A small segmentation model, trained from scratch.
Training: adamw at rate 0.0029, batches of 64.
Data: trained on patchworks of several textures, 36250 training examples, 47.3 epochs.
Rows from block 2 of a small segmentation model, named by matrix and row number. Rows with one number belong to one channel. Each number is 128 + 32 x the weight over its row's rms, rounded and kept within 0 to 255. All counts start at 0.
After each channel's rows are labels from the 100 images, of 14976, where the channel reaches its highest value: "responds to" is what is common among them. Only what is clearly more common there than usual is listed. The data: patchworks of several textures.
# convs0: first 3x3 conv (model.mid.0.convs.0.weight, 192x192x3x3, standardized in use, each kernel summed), inputs 96-191
# convs1: second 3x3 conv (model.mid.0.convs.1.weight, 192x192x3x3, standardized in use, transposed, each kernel summed), outputs 96-191

convs0.143 [113 137 140 128  97 128 129 191 117 174 181 110 108 150  96 167 128 126 166 153 139 146 151 134 137 171 130 139 107 145 130 143 148 156 171 165 125 157  90 152 197 184 185 109 128 118 193 130 105  93 151  98 175 128 162 115 130 119 170 207 120 114 138 151 168 150 129 165 123 110 140 179 120  93 145 132 162 125 130 134 128 185 129 101 159 136 130 218 127 212 115 122 172 145 138 158]
convs1.143 [172  93 152 195 184 197 130 140 192 110  97 168 183 152 164 150 194 139 180  90 140 156 141 152 142 123 176 103 160 144 136 160 127 141  89  95 149 183 170 144 119 184 161 149 151 142  94 131 177 162 141 173 114 136 111 192 149 152 167 122 138 143 107 141 121 114 152  99 176 164 192 158 156 165  87 122 144 128 161 148 139 126 192 129 125 149 150 108 181  85 172 134 109 137 170 131]
responds to: patches: two; honeycomb; grid

convs0.115 [125  88 105 154 125 177 123 163 147 158 190  99  95 141 167 176  83 132  42 134 148 156  78 145 125 177 139 134  84  81 165 103 149 161 157 106  86 172 165 134 180 180 135 164 134  94 159 173 148  99 130  63 118 134 133 108 110  72 163 150 123  83 157 130 183 163 160 112 102 144  78 146  98 135  86 163 184 137 161 142 132 129 152 134  91 159 128 159 120 141 134  99 149 145 144  62]
convs1.115 [141 176  84  69 113 109 130 113  98 172 159 123 119 129 106  92 182 151  74 131 143 159 190 126 134 109 172 112 111 183 115 161 128 135 140 172  96 137 156 177  92  53 142 139  99 132 132 143 181 138 168 119 125  95 177 117  84 110 118 151 131 138 154 105 135 136 190 186  96  98 151 162 139 117 166 144  93 165  75  86 131 156 110 191 132 173 184 153 160 117  61 105  96  92 162 113]
responds to: spiral

convs0.172 [123  82 129 117 140 143 134 162 119 165 145  59  61 164  80 137  94 122  89  93 158 148 181  81  99 128  88 100 161 149 128 107  92 123 135 140 241 142  69 167 149 155 161  91 158 113 171 106 107 151 139 100 158 127 124  88 133 106 130 156 134 150 126 181 132 164  95 138 133  88 144 134 153 117 145 104 112 177 167 112 156 145 171 144 123 131 101 141 141 140 110 171 116  75 114 131]
convs1.172 [152 100 151 178 148 165 149 145 187 140 125 202 173 160 205 151 149 119 152 117 115 149 153 154 139 127 163 158 153 139 129 160 185 162 156 143 165 170 178 135 132 194 168 154 137 165 113 131 164 167 161 156 140 152 138 186 125 141 137 136 140 135 115 132 166 139 121 129 131 165 191 142 136 148 166 189 157 137 120 130 104 157 166 135 138 152 137 117 140 101 185 164 130 154 186 118]
responds to: plain

convs0.48 [124 148 165 173 127 148 128 199 136 170 209 127 141 150 152 182  91 143 118 157 130 119 115 147 109 186 162 155 132 126  99 137 130 173 195 162 100 164 147 178 153 182 194 122 137  98 183 184 114  93 169 104 119 156 183 150 148 119 174 186 148 152 175 119 135 126 176 130 158 189 100 170 118 102 129  96 186 114  88 156 107 166  98  85 135 148 134 177 203 174 140 116 161 139 166 122]
convs1.48 [131 193 104 132 164 138 145  98 139 131 184 130 154 194 166 101 205 125 142  91 139 137 135 135 132 133  90 108 114 171 110 123 149 158 165 157 158 206 152 131 132  68 147 115 169 158 112 176 192 145 116 143 124  89 111  52 133 152 149 105 229 117 101  66  88  96 222 143 129 107  83 100 130  75 119 158 106 164 149 134 122 118 141 121 140 123 136 147  83  95 136  93  89 168 174 108]
responds to: wood; crosshatched

convs0.100 [120 171 142 153 117 103 108 147 138 137 160  98 110 112  60 135 194 125 176 126 114 177 133 129 113 131 146  96 134 129 159 153  78  83 124 154 111 125  57 147 195 137 134  79 135 108 177  72  85 142 183 102 158 123 103 118 137 148 174 174 116  94 111 211 117  98 145 133 113 135 165 143 132 115 162 134 132 119  78  46 151 179 147 150 174 133 119 207 136 162  97 154 163 163 152 107]
convs1.100 [150  67 139 168 161 196 121 215 153 141 149 180 183 139 157 175 160 125 173 141 170 129 155 152 154 146 136 150 164 113 105 135 134 149 118 114 123 185 171 116 111 184 144 152 147 123 141 164 161 144  87 188  90 109 134 193 154 125 149 116 116 176 100 146  93  74 148 104 156 147 149 144 157 117  89 153 118 129 135 149 123 105 168 113 110 132 165  97 170  86 159  95 109 142 171 119]
responds to: crosshatched

convs0.185 [108 117 126 148 164 127  78 124 129 125 108 132  85  93 108 122 143 147 130 122 103 139 142 122  62  78  92  81 205 137 121  80  62 105 103 137 181 125  60 104 158 109 130  28 134  89 123 140  61 143 129 105  99 132 122 121 179 177  85 114  59 154 134 160 105 101 116 108 127 152 131 119 159 161 116  52 116 117 136  95 137 116 205 129 101 115  67 113 121 105  92 172 125 100 144 106]
convs1.185 [116  90 115 105 108  87  90 105 122 116 144 162 162 147 149 157  73  98 136 128 135 116  84  88 178  86 170 177 118 106  97 167 144  93 132 125 153 151 190 143  87 127 143 155  89 101  86 172 148 130 129 134 136 169 162 155  93 109 142 147 195 120 115 139 157 148  80  90 118 110 165  70  88 114 149 194 200 146 154 118 149 148  83  75 148 150 150 106  73  95 181 150  81 128 167 111]
responds to: speckled

convs0.52 [ 88 159 125 131 100 110 151 184 165 178 192 102 130 159 115 164 122 115 142 147 144 107 156 117 136 163 109 156 122 159 118 147 165 157 163 165 112 158 167 149 177 157 152 124 138 140 171 143 124  97 157 147 147 118 180 129  91 125 164 198 135 120 165 158 178 150 152 173 135 125 148 212 125 103 130 172 168 154 143 164 142 176 144 129 176 162 141 210 187 186 122 120 172 155 161 159]
convs1.52 [139  78 131 159 190 185 111 123 126  86 104 162 152 152 177  99 159 148 185 106 186 152 122 156 156 121 121 142 133 120 116 140 121 178  90 102 140 196 122 146 120 169 149 160 161 142  91 141 128 186 145 157  72 117  87 147 205 122 143  98 126 159  77 119 105 108 171  87 165 173 161 100 122 134  79 105 146 117 158 104 156 112 139 109 130 134 151 117 116  98 126 100  88 146 150 137]
responds to: spotted; speckled; bubbly

convs0.184 [160 128 106 159  87  95 151 135 119 148 164 129 172 146 148 145 146  76  87 110 135 124 126  81  47 101 193 103 188  96 107  68 145 122 173 162 141 118 147 110 106 113 127 124 155 161 130 106 134 188 135 161 152 178 140 116 102  87 127 155 133  95 147 135 108 110 194 165  68 156  70 158 105 131  92 172 118 175 107 140  60 159 158 138  40 153 141 122 192 148 126  94 167  89 165  91]
convs1.184 [114 108 160 101 121 168 109 121 146 119  96 133 130 167  95 108 155 156 106 206 151 187 139 186 164 154 116 180  93 126 158 149 107 143 141 106 146 163 124 154 111 214 170 128 122 156 138 178 154 155 175 165 109 117 140 140 191 174 122  96 168  74  82  83 103 121  77  96 169 138 130 115 127 107  95 169 169 170 103 115 122 147  99 120 172 162 169 117  89 140 103 123 125 151 158 130]
responds to: checkered

convs0.3 [102 168 125 125 149 125 169 135 158 159 169  90  37 178 113 115  95 128 131 141 192 167 120 119 195 142 160 165 134 126 124 142 129 147 159  95 170 171 143 141 158 170 141 171 108 222 148 122 182 108 154 150 157 115 165 115 148 129 149 115 136 149 124 122 131 105 118 121 122 172 134 164 141 114 114 194 152 152 141 139  91 127 142 117 132 162 214 135 220 161  89  98 142  93 145 144]
convs1.3 [171 147 184 143 166 192 189 166 129 110 226 169 197 132 162  85 175 157 150 120 143 151 148 122  93 189 110 183 145 124 181 121 131 182 144 116 103 160 128  98 115 130 114 109 144 149 154 167 144 140  97 148  97 106 116  78 169 166 153  76 157  68  95 126 131  69 147  97  99 146 175 103 139 113 141 125 102 107 150 137  92 124 109 120 128 143 105 101 121 124 133  97 154 180 207 108]
responds to: spiral; labyrinth

convs0.12 [126 155  65  92 170 122 136 158  74 171 182 138  51 101 120 149 127 106 126 175 184 161 129 138 147 116 114 150 120 114 186 104 169  59 115 146 140 144  90 108 166 132 135 125  96 167 159  88 120 173 148  90 111 145  98  79  96 152 125 132 152 190 117 189  77  51 115 142 156 138 150 126 154  81 161 132 108  90 129 131 142 167 146 158 131 126 136 138  72 147  56 163 119  98 107 149]
convs1.12 [150  70 150 144 164 161 130 131 185 129 123 147 180 136 124 162 146 134 141 166 121 116 135 127 109 153 100 118 154 124 149 129 124 152 105 151 148 126 182  45  71 110 101 157 145 120  88 144 114  52  74 163 120  54 142 214 205 133 104 136 144 133 128 114 150 143  48 159 129 137 126 144 154 147  92 156  68 166 166 152 147  90 106 120 115  83 149 102 179  84 168 115 155 173 129  86]
responds to: spiral

convs0.191 [115  96 122 138 133 147 161 189  96 151 156 108 107 147 114 144  69  98 119 131 157 115 146 141 120 150  79 154 162 120 122 137 140 136 148 125 184 141  87 127 147 181 161 121 103 134 184 140 140 125 146 114 166 128 174  89 135 114 158 182 119 133 124 175 164 157 112 151 119 129 159 175 137 103 138 157 150 156 168 142 146 158 141 127 147 121 107 180 132 199 101 135 151 102 145 155]
convs1.191 [160 123 152 154 163 167 208 123 210 130 130 180 163 167 180  95 178 113 150  90 132 138 161 165 143 134 209 125 157 144 128 170 167 183 148 130 172 164 204 158 138 175 178 140 148 168  99 136 172 176 167 156 128 130 123 191 109 146 162 121 149 168 109 119 119 102 116 110 150 181 179 161 141 154 134 147 145 136 146 141  87 134 154 146 125 159 144 122 184 115 177 155 111 147 163 150]
responds to: plain; checkered; spotted

convs0.29 [174 137 165 168 136 184 119 146 133 157 144 120 217 166 164 136 106 124 113 113  89 146 137  75 158 121 124 115 132  98 247 151 138 151 136 118 141 146 110 163 127 127 120 146 114 122 132 150 174 113 142 126 102  85 146  85 122  79 134 105 133 151  99 112 120 136  93 153 134 134 157 126 110  87 111  89 126 161  88 141 127 132 128 146 130 172  96 124 233 105 168  82 125  81  75 145]
convs1.29 [104 119 121 109  97 124 135 113 108 102 129 148 104 127 108 119 142 159  95 117 118  98 166 147 111 152 135 193 135  98 134 136  71 157 144 127 129 133 157 125 138 107  99 144 133 183 155  85 118 129  98 109  81 126 101 177 162 141 151  86 136 123  75 103 155  91 177  66  92 164 131  94 104  62 100 173 125  77 189 145 138  62 111  64 132  97 107  93  70  81  27 147  76 194 119 106]
responds to: rings; looped

convs0.114 [119 143 160 149  98 140 100 156 109 132 125 103 117 123  75 133 172 117 179 110 148 136 144 128 129 136 140 123 107 141 121 120 123 131 140 158 121 135  54 153 175 156 178  99 122  71 159  88 100 118 178  65 200 151 148 118 144 152 190 195 133 122 114 171 144 147 120 148 116  92 135 170 134 116 196 136 176 111 109  97 121 188 167  79 136 147 102 183 112 198 125 125 157 124  87 121]
convs1.114 [175 104 151 191 178 193 151 138 173 132 109 176 177 168 188 172 171 125 163 111 148 155 160 150 146 145 172 115 151 147 137 170 152 159 124 138 153 175 157 155 124 196 171 153 165 159 105 129 173 155 162 167 120 133 129 191 144 135 162 131 129 149 107 141 139 115 152 121 165 168 182 161 149 165  93 127 147 130 161 143 141 145 186 141 121 157 144 123 178  96 178 136 147 144 174 138]
responds to: patches: two; honeycomb; grid

convs0.27 [141 111 140 113 172 123 125 132 106  61 103 121 142 124 141 133 178 174 174  95 146 142 120 125 114  86 123 137  99 100  79  93 126 101  73  96  78 122 102 114 139 136 117 115 156 116 136 109  56  93 161 125 154 136 123 132  81  62 177 187 126 177 139 135 156 159 117 164 139 104 172 182  90 165 160 112 187 101 165  91 178 202 105 141 101 140 153 174 139 165 198 152 141 154 154  93]
convs1.27 [146  95 136  97  17 108 102  60 156 117 118 145 169 160 116 116 107 108 119 140  87 118 166 108 128 118 143 122 140 163 140 140 169 126  55 138 105 150 152  96  92  75 120 151  82  99  98 114 165 138 125  98  93  52 128  99 162 103  31 106 113 135 145  64 169  79  88  93 165 122 131 101 181  87 136 159 118 139 135 148 153 132 152 200 163 114 121  93 147  51  71 145  75  93 137 149]
responds to: plaid

convs0.109 [135 159 146 110 120 143  72 124 111 134 111 138 128 110  79 134 222 134 159  83 132 126 127 151 153 112 170  92  81 130 110  97 112 130 141 152  65 134  81 158 147 119 154  97 122  55 136  63 110 123 166  69 152 179 124 119 155 198 161 154 133 139 106 130 139 124 127 129 145 120  91 115 149 176 193  87 160  91 100  87 117 165 190  79  96 142 100 136  86 140 126 114 140 123  59 103]
convs1.109 [170 128 170 186 163 180 174 129 180 155 143 173 182 154 200 174 156 109 172  97 128 137 155 145 148 122 157 125 151 157 134 166 178 159 163 142 166 152 150 158 125 198 191 149 156 170  96 127 179 162 169 156 145 121 127 173 149 116 172 151 120 153 123 154 137 119 146 150 155 168 175 171 161 158 150 130 153 140 150 139 132 157 180 163 126 163 133 145 158  80 178 145 154 141 175 129]
responds to: patches: two

convs0.58 [127 161 124 144  83  80 183 117  92  63 127  85  95 159 125 127 136 139 173 125 101 141 141 126 123 185 146 163  96 116  80 131 152 147 134 139  83 114 103 190  74 125 154 137 107 142 118 129 104 150 176  96 107 179 142 116 101  62 153 150 156 149 127 117 174  93 149 166 151 136 139 173 143 152  49  76 147 107 170 140 140 165 112  59 154 138 147 178 144 197 166 120 142 172 159 112]
convs1.58 [210  63 116 110 131 206 158 111 138 112 111 166 144 135 131 150 154 142 148  95 192 117 133 163 137 122 151  86 183 180 163 137 148 151 108 116 164 152 153 121 108 107 132 148 178 142  89 108 133 153 134 138  87 121 102 146 138 149  98  84 143 142 104  97 172 120 106 162 202 145 201 183 159 126 126 147 110 117 116 109 124 165 108 132 140 160 194  41 156  88 151 109  78 152 126 136]
responds to: plaid; dotted

convs0.157 [154  94  90 117 115 152 131 199 123 193 156 134 126 155  86 177  82 127  80 142 150 109 169 132 106 163  93  89 120 144 100 129 127 139 140 137 206 163  43 141 148 194 138 122 114 120 188 140 155 154 154  60 169 119 141  98 171 164  95 111 117  97 123 127 112 153  73 121 108  91 149 113 164 150 156 122 116 152 173 139 137 143 135 153 118 150  66 147  99  98  92 155 148  78  92 182]
convs1.157 [150  78 164 152 172 157 138 101 147 103 120 167 159 122 202  99 132 133 115  95 103 134  95 132 132 100 172 120 169 102 138 141 111 118 110 145 182 113 193 150 130 117 136 124 138 115  72 167 164 140 178 129 126 201 161 179  93  95 161 149 123 145 147 135 148 150 126 120 138 184 163 155 104 172 129 189 145 129  74 127 111 149 125 100 146 155 163 125 141 162 208 162 133 133 173  88]
responds to: bubbly

convs0.159 [150 138  55  78 109 118 167 115 138 116 118 147 129 131 128 108 112 133 113  92 100  79 161 145  76 173 119 109 120 125  77 118 192 150 189 103 113 103  89 112 105 108 129 123 124 105 127  81 178 137 168 130 127 110 189  97 157 105 124 163 160  91 133 103 167 120 105  90 156 139 111 162 127 111  80 114 119 118 182 103 123 190  99 152 136 130  78 147 148 180 128  97 160 133 150 130]
convs1.159 [ 86  96 178 112 140 106 143 133 121 130 112 167 151 132 109 117 131 125 146 179 131 159 154 150 132  90 126 193 174 128  28 168  50 143  91 167 168 146 138 150 103 104 104 159 111 155 161  84 116 124 143 151  83 136  94 117  97 147 125 115 142 101 120  94 154 122 124  90 126 168 109 124 114 117  65 155 161 139  65 156  91 112 134 115 125 164 160  96 135 127 148 162  67 137 148 123]
responds to: woven

convs0.16 [133  95  48 126 137 177 201 146 140 128 163 137  92 178 144 143 126 150 141 190 131 129 118 105  74 147 127 144 111 159 145 171 200 100 117 165 143 159  58  73 147 178 119 133 119 163 147  97 177 155 116 145 157 123 166 124 180 176 118 142 151  61 100 189 148  85  59  99 167 140 128 158 165 125 154 151 107 108 134 128 121 124 178 196 162 119 126 138 191 144  78 170 145 148  77 188]
convs1.16 [111 111 193 156 155 164  95  76 112 101 115 124 189 132 158 126 134 135 147  92 166 139 124 120 232  95 132 146 155 100 148  72  67 155 118 161 169 131 173 161 109 135 137 136 109 162  87 149 119 128 134 139 120 204 146 155  86  98 134 114 110 149 120 149 143 150 108 100  90 128 166 145 145 136  89 168 126 152 118 171 153 120 102  91 142 154 157  38  88 132 130 112 110  99 153 123]
responds to: plain

convs0.187 [142  98 141 159 120 171 202 192 135 155 180 157 138 172 150 146 132 122 139 157 104 153 147 173 164 170 148 186 154  93 117 128 153 174 128 103 151 171 160 126 147 109 174 157 112 156 162 187 134 111 123 162 115 143 141 117  97 112 180 147 110 119 102 101 174 103 115 115 156 150 181 176  77 143 135 164 146 142 171 113 130 128 117 125 137 106 124 135 198 189  73 126 124 186 159 136]
convs1.187 [150 189 114 163  78 124 162  42 205  99  96  78 175 150 127 100 149  91 187 117 147 118 143 154 110  60 145 125 114 167 107 151 153 147 157  97 155 134 212 162 135 119 142 184 141 146 122 142 157  35 112 110  81  69  80  81 106 105  97 115 179 139 155 104 132  55 177 115 111 126 140 139  95  90 128 100 139 143 169 148 134 174 142 122 132 133 194  94 187  80 128 106  84 116 173  74]
responds to: marbled

convs0.148 [106  99 122 156 152 138 117 162  54 142 134  70  59 129 111 117  78  99 137 119 139 121 155 110 141 107  67 147 176 136 154  94  91 107 110 111 222 145  73 159 141 169 181 105 118 126 195 127 127 177 148 124 140 127 119  82 137 107 145 169 123 162 119 182 132 132  91 137 112 122 160 147 128  82 143 124 142 157 140 109 132 171 167 153 126 103  95 160  72 162 105 157 126  88 158 119]
convs1.148 [158 102 140 146 144 149 186 170 202 153 154 177 157 168 174 142 168 116 142 135 117 151 160 161 117 155 180 159 135 128 124 170 192 174 170 144 161 173 206 133 137 173 159 140 133 164 122 124 172 162 138 161 143 121 180 206 117 141 133 136 157 155 144 108 148 128 103 144 145 158 174 151 139 152 150 170 150 128 137 145 108 142 147 125 129 149 153 136 172 108 180 148 123 152 178 131]
responds to: spotted

convs0.102 [141 171 151 105  88 188  90 189 115 225 194 195 134 160 106 200 147 132 137 135 121 152 114  99 181 166  83 148 116 150  87 148 159 164 176 115  95 177 133 119 192 176 162 108 127 108 166 130 137 131 163 143 123 124 136  71 100  88 125 136 140 153 124 109 163 122 169 106  50 120 141 145 166 100 125 160 200 153  78 138 134 167 118 111 130 149 117 153  63 184 138 143 162 123 121  87]
convs1.102 [162 135 127  70 152 138 141 170 151 132 161 165 119  99 142 158 163 121  49  97 122 163  96 150 126  88 168  75 126 166 146 139 126 115 126 113 102 115 117 112 124 130 157  88 183 147 136 130 116 103 121 113 192 152 146 167 188 111 157 143 131 136 135 159  70 142  81 172 155 147 136 209 107 169 117 120 156 127 160  94 149 109 165 102 149 138 194 156 141 118 183 109  70 191 154 119]
responds to: camouflage

convs0.166 [139  85 106 137 164 166 122 161  47 159 132 113  37 166 113 163  98 117 120 143 108 156 170 124 107 122 105 128 146 145 106 120 111 133 141 123 238 139  72 135 127 195 158  90 138  91 162 105 130 152 156 126 151 127 131 118 160 147 137 151 158 122 127 167 150 165  74 133 131 116 143 145 141 115 145 142  97 119 144  75 151 146 180 128 128 109  97 129  72 138  79 182 141  95 128 161]
convs1.166 [163  92 150 147 138 136 142 120 215 142 113 179 164 168 180 113 127 104 155  99 133 152 135 152 140 127 171 146 160 135 136 168 157 144 123 147 177 162 191 146 143 139 139 157  87 149 127 132 181 150 175 132 148 208 181 166 108 143 129 131 112 135 128 128 151 161 122 129 139 153 164 140 127 189 162 174 172 148 173 154 119 135 145 124 142 166 139 129 169 113 214 142 157 135 152 119]
responds to: speckled

convs0.137 [107 140 115 133  80 137 117  96  95 139 101 120 150 130 170 121  58 141 145 144 126 109 145 127 138  98 124 151 118 148  99 137 127 171 178 128 102 131 106 126 132 147 155  87 112 150 136 151 177 115 141 136 153 197 193 109  89 146 118 213 128 163 149  97 184 140 123 182  92 136  81 211 139 131 166 202 210 117 108 100 121 209  99  98 169 181 134 176 115 178 161 127 201 145 141 180]
convs1.137 [126  76  85 169 187 125  69  93 145  79  63 153  82 160  86 138 164 125 156 105 121 125  84 130 142 146 121 143 123 119 159 144  73 160  91 123 204 131 137  83 111 100  66 116 168 129  91 145 120 115 147 103  82 101 129 153 147 120 138  48  83 136 119  97  88 158 147  73 147 174 106 165 109 124  82 132  97 143 146 153 187  57  97  99 150 107 146  54 149  67 139  94  91 123 151 130]
responds to: speckled

convs0.32 [127 122 103 100 212 152  98 169 109 151 151 107  57 141 112 163  85 170 109 123 122 114 116  88 132  97 138 125 130 176 131 101 112  56 108 120 176 181  99 151 169 182 130  93 190 100 155  64 100 145 111  94 156 129 111 103 168 151  69 126 133 190  80 127  85 125  65 129 130 103 130 104 132 133 144  96 119  94 112 138 133 139 195 174 106 133 125 142 128  93 120 157 144  99  76 127]
convs1.32 [137 170 148 152 142 148  85 137 119 147 141 186 144 134 181 203 158 112 108 127 147 153 159 123 150 143 151 129 133 129 179 167 171 167 182 154 147 138 103 137 147 124 154 132 109 134 139 115 146 167 143 117 139 183 170 179  92 122 157 168 167  74 162 120 139 134 198 107 109 129 179 119 159 148 130 193 186 164 125 137 147 143 155 128 148 155 136  82 101 130 147 156 119 143 137 159]
responds to: bubbly

convs0.108 [123 176 144 167 109 130  69 130 137 113 105  86 107 107  59 115 191 136 158  82 148 169 141 120 154 111 135  92 114 151 133 123  62 115 114 154 120 122  77 174 179 127 172  77 123  86 139  69  88 138 188  70 176 148 116 144 140 169 181 188 125 138 104 175 123 130 127 127 114 101 153 154 139 125 183 117 164 111  97  79 158 194 175 112 131 172  88 169 137 176 121 146 144 123 102 106]
convs1.108 [168 100 142 188 174 184 148 202 161 140 150 192 182 166 180 206 163 130 154 141 149 142 154 149 141 154 177 156 170 138 131 165 158 146 121 144 144 191 151 141 129 196 172 159 161 145 154 140 175 154 132 172 119 130 132 189 157 134 139 141 116 149 110 144 132 114 166 112 172 164 177 137 163 137  99 145 147 115 154 134 131 129 188 129 122 139 154 127 173 105 169 132 135 140 171 126]
responds to: patches: two

convs0.74 [170 163 165 163 126 148 125 191 104 177 193  67 144 177  97 190 207 146 166 113 135 151 141 139 165 173 153  97 106  98 153 139 117 119 173 141  77 152 105 180 158 189 176 122 107 109 179 118  84 157 142  63 171 159 131 145 128  88 171 166 119 161 128 163 126 163 137 143 143  97 152 146 137 112 131 119 148 107 132  79 136 149  94 123 133 135 121 163 133 160 166 147 150 126 105 104]
convs1.74 [176 109 125 165 163 180 166 148 138 141 129 172 165 162 180 129 145 107 169  98 163 141 162 140 142 124 169 143 180 163 103 174 159 159 168 152 136 170 147 171 137 188 171 179 158 173 149 135 198 145 157 150 143 147 161 160 158 137 180 163 137 127 140 144 155 116 141 160 156 179 174 178 141 132 131 157 148 124 160 155 153 168 152 147 127 169 151 159 183 134 154 149 186 138 129 140]
responds to: triangles

convs0.183 [113  97 130 148 139 127 165 183 103 151 138  89  88 143  97 144 106  99  97  97 171 145 155 125 149 130  82 147 148 140 117 140 119 122 135 129 193 163 110 156 149 162 168 121 111 132 174 115 144 140 139 130 162 109 152 104 126 110 157 176 161 134 131 142 144 171 124 138 157 114 169 155 162 117 124 140 139 169 166 119 154 169 132 149 133 130 124 161 142 191 140 150 132  89 154 122]
convs1.183 [155 126 149 160 151 164 177 160 205 141 140 188 172 157 194  95 170 133 151  98 123 138 167 164 130 131 193 123 150 147 146 154 177 176 149 129 163 169 214 139 148 178 166 143 146 168 131 132 163 169 156 152 118 133 120 178 120 142 135 132 109 156  92 131 123 108 132 118 143 177 162 165 150 143 162 160 153 129 154 143  80 153 177 149 141 156 135 149 193 103 160 166 118 159 158 136]
responds to: mosaic; plain

convs0.24 [ 96 126 113  87  89 176 136 138 166 120  88 127 120 109 133 132 138 103 120 104 111 107 126  99 103  84  68 166 124 129  98 166 130 115  97  94  88 158 131 131 112  99 152 101 100  99 126 138 165  81 212 133 163 128 135 122  69 107 169 191  91  97 147 148 175 175 159 167 177 124 132 173  87 100 112 173 176 172 100 170 192 149 152 154 128 144 128 155 107 132  98 134 158 105 123 126]
convs1.24 [ 98 120 181 149 164 151 118 137 125  86 128 144 156 113 155 137 126 131 107 140 215 124 100 156 125 150 176 127 140  84 143 112  90 145 124 108 180  95 116 113 121 174 111  86 139 135 155 179 121 158 100 135  93 120 128 148 178 110 145  89  92 119  70  70 137 150 141  63  97 149 125 133 101 120 113 140 130 144 145 173 120  52  65  99 153 114 107  75  86 137 125 126  55 130 155 159]
responds to: wavy; plain

convs0.79 [133 144 153 143 129 113 160 174 111 180 150 147 129 119 186 184 156 115 167 122  93 132 143 124 154 159 146 123 126 130 120 125 190 141 106 101  62 134  83 151 139 149 151 105 154 112 158 169  16  99 138 113 130 130 111 123  78  93 131 152  92 130 134  92 205 134 124 190 135 131 104 168 111 131 103 127 167 121 158 117 169 136  83  97 122 150 137 197 147 132 125 142 163 162 180 125]
convs1.79 [142 143 107 145  71 136 140 119 128 106 124 113 155 107 135 129 119 129 101 138 177 102 150 125 121  99 156 185 216 185 147 152 146 105  76 157 141 158 107 115 102 179 151 177 126 146 115 105 166 136 140 114 112  89 139  63 129 143 116 124 176 168 129 115 185  92 159 107 175 152 172 134 193 133 125 146 132 159 174 160 123 181 168 182 112 142 177 123 129 183  87 153 131 121 123 125]
responds to: camouflage

convs0.190 [170 112  59  71 129 171 151 147 115 172 164 157  77 173 142 162 112 114  79 113 118  73 135 126 125 150 141 133 165  52 113 112 153 159 162 148 202 156 147 160 147 170 146 113 109 147 174  99 131 150 115 129 167 175 137 114 148 129  89 135  79 148 148 157 135 147 104 146 162 155 100 146 208  96 158 154 120  63 109 120 135 158 142 158 131 168 163 175  97 120  48 169 171  68  67 169]
convs1.190 [140 153 213 172 106  64 110  99 175 170 127 132 164 128 115 116 137 143 150 190 159 163 152 114 124  92 112 179 119 161 146 162 161 102 121 139 142 136 123 142 136 122 162 172 135 118 116 163 122  76 193 114 128  98 110 168 107 118 125 155 212  89 110 131 181 167 126 108 130 103 134 103 115 174 133 134 134 169 162 163 116 154 103  66  82  67 151 119 195 133 211 133 122 150 154 114]
responds to: wood

convs0.104 [138 103 127 142 103 120 147 159 135 136 137 127 152 130 107 136 157 126 120 105 114 130 154 161 117 145 115 112 105 104 126 124 129 129 147 163  84 133  95 109 182 132 119 108 131 154 153 114 114 117 163 110 171 154 179 132 119 127 130 188 105 125 140 114 163 187 135 195 174 147  86 192 133 146  59 200 130 122  97 143 185 179 141 198 163 144  95 189 115 203 137 133 179 140 139 103]
convs1.104 [165  67 161 160 141 157 110 131 140 108  87 135 136 128 150  95 137 134 192 110 196 108  88 105 144 116 158 172 127 109 124  93 102 120  89  71 166 166 184 182 133 126 144 160 168 112 131 152 121  82 152 149  56 175  95 143 123  91 153  98 129 171 120 122  81 100  98  67 100 162 132 142 173 186 117 148  99 105 205 139  73 143 168  48 155 125 157 101 171 117 161 144 113 160 142  76]
responds to: speckled